config.toml
horizontal_flip = false
label_smoothing = 0.1
beta1 = 0.9
merge_dims = true
adamw_lr_other_params = 0.00095
adamw_weight_decay_other_params = 0.05
Rows from block 3 of a small segmentation model, named by matrix and row number. Rows with one number belong to one channel. Each number is 50 + 10 x the weight over its row's rms, rounded and kept within 0 to 99. All counts start at 0.
After each channel's rows are labels from the 100 images, of 14976, where the channel reaches its highest value: "patch colour" is the nearest of a few named colours to the mean colour under the peak. Only what is clearly more common there than usual is listed. The data: short English words printed on busy colour backdrops. In brackets: how many of the 100, against the usual share in percent.
# convs0: first 3x3 conv (model.mid.1.convs.0.weight, 288x288x3x3, each kernel summed), inputs 0-143
# convs1: second 3x3 conv (model.mid.1.convs.1.weight, 288x288x3x3, transposed, each kernel summed), outputs 0-143

convs0.128:57 48 24 57 49 50 44 55 53 46 64 38 38 39 54 58 38 42 48 29 53 71 44 40 54 53 48 53 49 46 48 40 39 51 48 48 52 48 44 67 34 50 50 44 61 21 62 34 58 42 73 41 60 65 54 33 36 45 55 50 65 56 36 58 67 49 67 67 52 52 45 60 45 48 46 53 49 56 61 49 39 46 52 38 38 45 61 51 54 34 55 55 37 50 49 47 52 40 47 50 55 58 50 47 42 52 72 36 46 53 64 60 44 43 43 60 53 65 42 58 44 50 45 43 54 53 48 55 59 42 63 56 47 66 40 43 43 40 65 59 53 36 47 50
convs1.128:53 52 48 61 66 57 44 45 62 63 62 56 58 49 58 54 43 51 49 43 48 37 61 38 52 56 46 44 35 46 41 52 57 42 54 56 54 57 56 50 35 51 61 49 41 43 69 42 52 77 31 43 56 52 50 36 71 55 42 70 39 58 50 48 58 57 50 41 54 46 43 58 65 42 59 47 39 52 55 57 43 46 67 35 62 45 48 44 45 63 30 64 62 48 57 63 55 43 43 37 45 49 51 46 70 61 55 30 45 45 65 58 45 48 42 64 75 49 31 68 45 47 45 51 31 75 28 51 43 32 51 43 52 52 46 29 25 56 59 51 37 63 35 67
patch colour: brown (53 vs 25.9)

convs0.82:49 55 42 58 55 45 34 47 52 50 61 32 41 47 53 60 54 34 41 27 43 60 25 53 49 53 60 64 60 59 53 33 44 42 60 46 51 53 38 65 33 55 59 53 66 19 46 38 42 51 60 55 52 53 48 35 45 64 63 50 63 48 36 57 67 53 58 61 29 57 53 51 55 54 40 56 39 68 44 57 40 25 34 52 55 36 42 37 53 37 44 71 41 48 65 32 38 59 43 24 50 34 62 47 47 50 57 50 49 50 60 64 52 48 74 62 39 68 58 49 42 58 46 58 48 54 69 55 61 47 45 52 57 50 49 60 49 54 63 52 59 46 39 55
convs1.82:55 63 50 56 58 51 40 36 77 44 36 53 30 40 49 57 45 49 50 41 44 53 59 35 53 59 42 50 48 46 57 46 51 44 52 60 49 50 50 54 35 63 27 60 80 39 65 30 63 70 35 50 61 61 62 46 59 39 67 47 64 48 56 40 43 51 49 48 56 39 58 49 60 44 53 41 48 46 57 61 45 54 41 58 30 40 45 49 47 43 48 48 61 39 44 55 43 59 47 41 55 39 50 53 59 46 41 38 45 49 32 48 40 55 72 43 67 58 56 45 48 34 50 60 54 67 46 52 40 26 38 60 27 52 48 58 52 38 69 55 51 36 37 40
patch colour: brown (55 vs 25.9)

convs0.205:59 59 50 36 56 43 47 49 38 39 56 58 44 47 47 37 48 50 50 47 40 52 55 39 46 49 42 63 52 50 33 41 58 58 59 70 56 41 69 55 50 53 53 59 51 54 47 32 65 48 68 71 57 55 38 60 53 47 33 52 51 56 43 42 47 53 44 39 67 33 62 54 52 36 50 48 50 77 71 48 49 49 64 56 59 38 63 39 35 42 53 57 63 52 57 34 36 46 57 36 54 48 24 50 37 47 42 49 47 41 55 67 49 60 39 40 51 51 52 57 29 28 48 43 54 45 47 29 51 50 54 60 41 33 49 47 48 38 55 52 63 57 48 42
convs1.205:50 34 51 48 37 51 67 34 42 62 52 41 63 60 55 64 45 50 57 46 47 40 46 62 53 51 50 21 50 50 38 69 67 58 34 37 67 46 43 49 49 28 57 49 52 49 50 62 47 29 46 44 59 46 35 41 60 46 45 43 59 59 48 37 67 58 52 40 45 41 62 44 44 44 49 54 40 63 26 48 51 48 74 26 51 49 49 57 53 42 46 62 41 61 56 48 46 46 53 43 51 59 53 51 42 44 58 46 46 50 50 45 61 55 54 48 43 59 58 68 45 64 55 69 47 42 36 42 59 57 55 49 62 51 39 55 69 55 39 55 51 48 42 60
patch colour: grey (49 vs 20.8)

convs0.211:62 33 47 44 53 51 56 32 71 48 51 57 60 45 51 57 33 41 54 46 49 54 50 47 70 63 30 24 53 45 48 52 48 44 46 52 59 51 69 48 40 57 59 39 53 47 55 59 40 51 53 62 65 44 39 56 59 53 63 56 53 54 40 34 63 69 50 34 61 47 70 42 67 50 71 52 71 46 70 57 31 50 62 55 41 49 48 57 49 53 42 57 56 37 54 52 59 54 30 51 30 47 56 69 57 61 65 46 63 37 51 35 50 45 27 62 47 47 62 47 40 40 43 50 46 47 53 34 40 56 52 67 54 63 62 52 32 47 37 44 51 53 62 42
convs1.211:32 46 44 50 56 44 64 62 52 60 60 63 73 56 52 54 62 51 62 46 76 41 53 57 79 44 52 59 32 37 63 46 59 52 52 67 45 48 70 60 63 26 74 48 38 46 37 64 44 51 48 40 46 36 35 73 46 47 30 52 46 55 45 38 44 46 77 55 47 47 37 48 30 58 32 59 51 42 60 40 41 38 53 51 45 59 57 60 39 45 59 56 41 47 48 42 56 64 51 42 56 55 52 48 44 46 50 40 40 43 43 47 43 42 56 40 58 50 39 46 56 37 33 36 47 41 53 39 37 43 73 54 26 59 29 49 46 49 46 49 36 71 40 45
patch colour: grey (44 vs 20.8)

convs0.241:64 48 65 54 41 51 50 54 46 43 50 51 48 38 36 67 61 43 65 41 45 66 40 37 57 52 37 52 48 48 46 58 46 48 45 55 59 50 41 68 42 48 54 59 62 47 60 58 45 42 46 46 35 42 55 36 54 52 48 53 54 33 50 50 50 50 46 45 38 57 46 45 48 56 66 65 53 53 41 19 47 58 51 63 37 56 49 49 45 47 72 65 52 54 48 51 41 45 78 27 62 36 42 51 57 57 53 50 40 50 48 46 66 59 55 56 40 61 57 64 49 49 43 51 49 17 57 54 55 57 56 65 48 57 60 47 16 50 41 46 37 57 47 48
convs1.241:54 52 65 73 63 43 33 59 52 45 60 49 49 56 31 54 45 34 38 38 57 59 54 60 57 64 65 65 52 54 49 34 52 41 56 44 56 33 53 46 39 44 34 52 71 34 58 49 43 51 58 60 41 56 54 64 23 46 68 60 67 54 57 56 46 45 74 41 53 45 56 39 51 56 47 50 33 59 38 63 69 56 55 37 51 45 48 46 58 50 75 48 48 52 57 28 49 45 57 38 48 48 51 58 62 38 57 53 73 47 58 52 39 41 44 55 24 50 52 42 20 58 56 61 43 49 48 52 28 49 46 53 55 52 57 43 37 54 51 64 39 51 55 52
patch colour: grey (45 vs 20.8)

convs0.127:40 45 75 50 57 64 46 69 82 45 42 66 53 54 80 43 45 63 59 38 59 30 49 42 40 49 47 26 45 50 43 33 48 76 60 50 60 46 54 59 40 56 64 50 63 50 55 77 36 46 54 50 46 46 61 61 45 53 49 54 52 47 48 62 69 55 50 50 47 56 47 59 61 45 60 58 67 37 42 45 33 53 56 53 51 55 44 55 47 58 60 56 39 54 46 56 54 36 55 56 48 47 89 49 46 51 48 60 49 47 44 42 40 40 40 40 51 53 58 45 60 34 41 61 37 42 61 39 44 45 29 61 47 49 57 43 38 60 41 43 29 61 43 42
convs1.127:53 34 47 51 54 64 70 57 56 42 50 44 64 47 38 67 63 68 48 41 66 67 47 60 56 49 65 51 38 48 33 62 40 42 47 63 44 45 62 43 42 51 53 46 34 46 35 63 39 32 70 30 67 47 48 36 44 48 33 47 40 58 57 57 57 52 38 51 51 51 43 35 39 63 64 62 44 51 53 59 63 37 65 56 49 50 46 57 38 47 47 48 41 41 64 67 49 44 35 49 60 39 50 54 44 47 70 52 58 50 53 54 47 46 38 58 39 33 44 48 62 38 49 50 45 57 52 46 61 48 58 31 54 67 48 53 46 57 57 50 44 52 40 48
patch colour: grey (44 vs 20.8)

convs0.187:37 46 50 57 42 45 46 54 39 62 79 26 47 57 40 53 52 48 47 53 38 40 51 56 65 54 49 59 46 54 55 45 43 62 61 57 53 66 54 62 30 56 65 46 43 26 58 74 44 49 52 62 47 35 54 52 39 44 58 47 37 46 52 48 51 49 49 48 36 63 59 68 44 54 35 55 46 47 45 49 55 34 25 45 62 30 30 45 55 52 47 62 43 68 50 71 40 51 58 31 42 66 57 42 48 35 54 29 64 58 62 61 58 50 64 59 67 62 58 48 32 77 39 44 61 44 57 53 54 51 62 69 39 57 49 43 49 42 73 47 49 55 58 53
convs1.187:46 58 58 47 50 42 50 40 59 34 45 54 64 48 57 60 60 38 28 56 50 70 45 18 63 40 45 67 61 51 36 25 37 43 54 56 57 51 55 55 53 55 42 51 52 51 66 52 44 47 64 47 47 59 57 58 53 40 70 52 56 54 47 42 53 45 45 64 51 49 43 55 53 41 25 59 50 37 52 64 58 67 37 38 32 53 58 45 47 59 49 77 53 52 54 31 52 51 47 55 36 65 62 48 57 63 61 43 50 56 42 44 53 39 64 56 54 51 51 53 53 35 54 44 58 40 51 39 48 58 43 51 51 51 49 45 54 27 49 39 53 51 55 40
patch colour: brown (52 vs 25.9)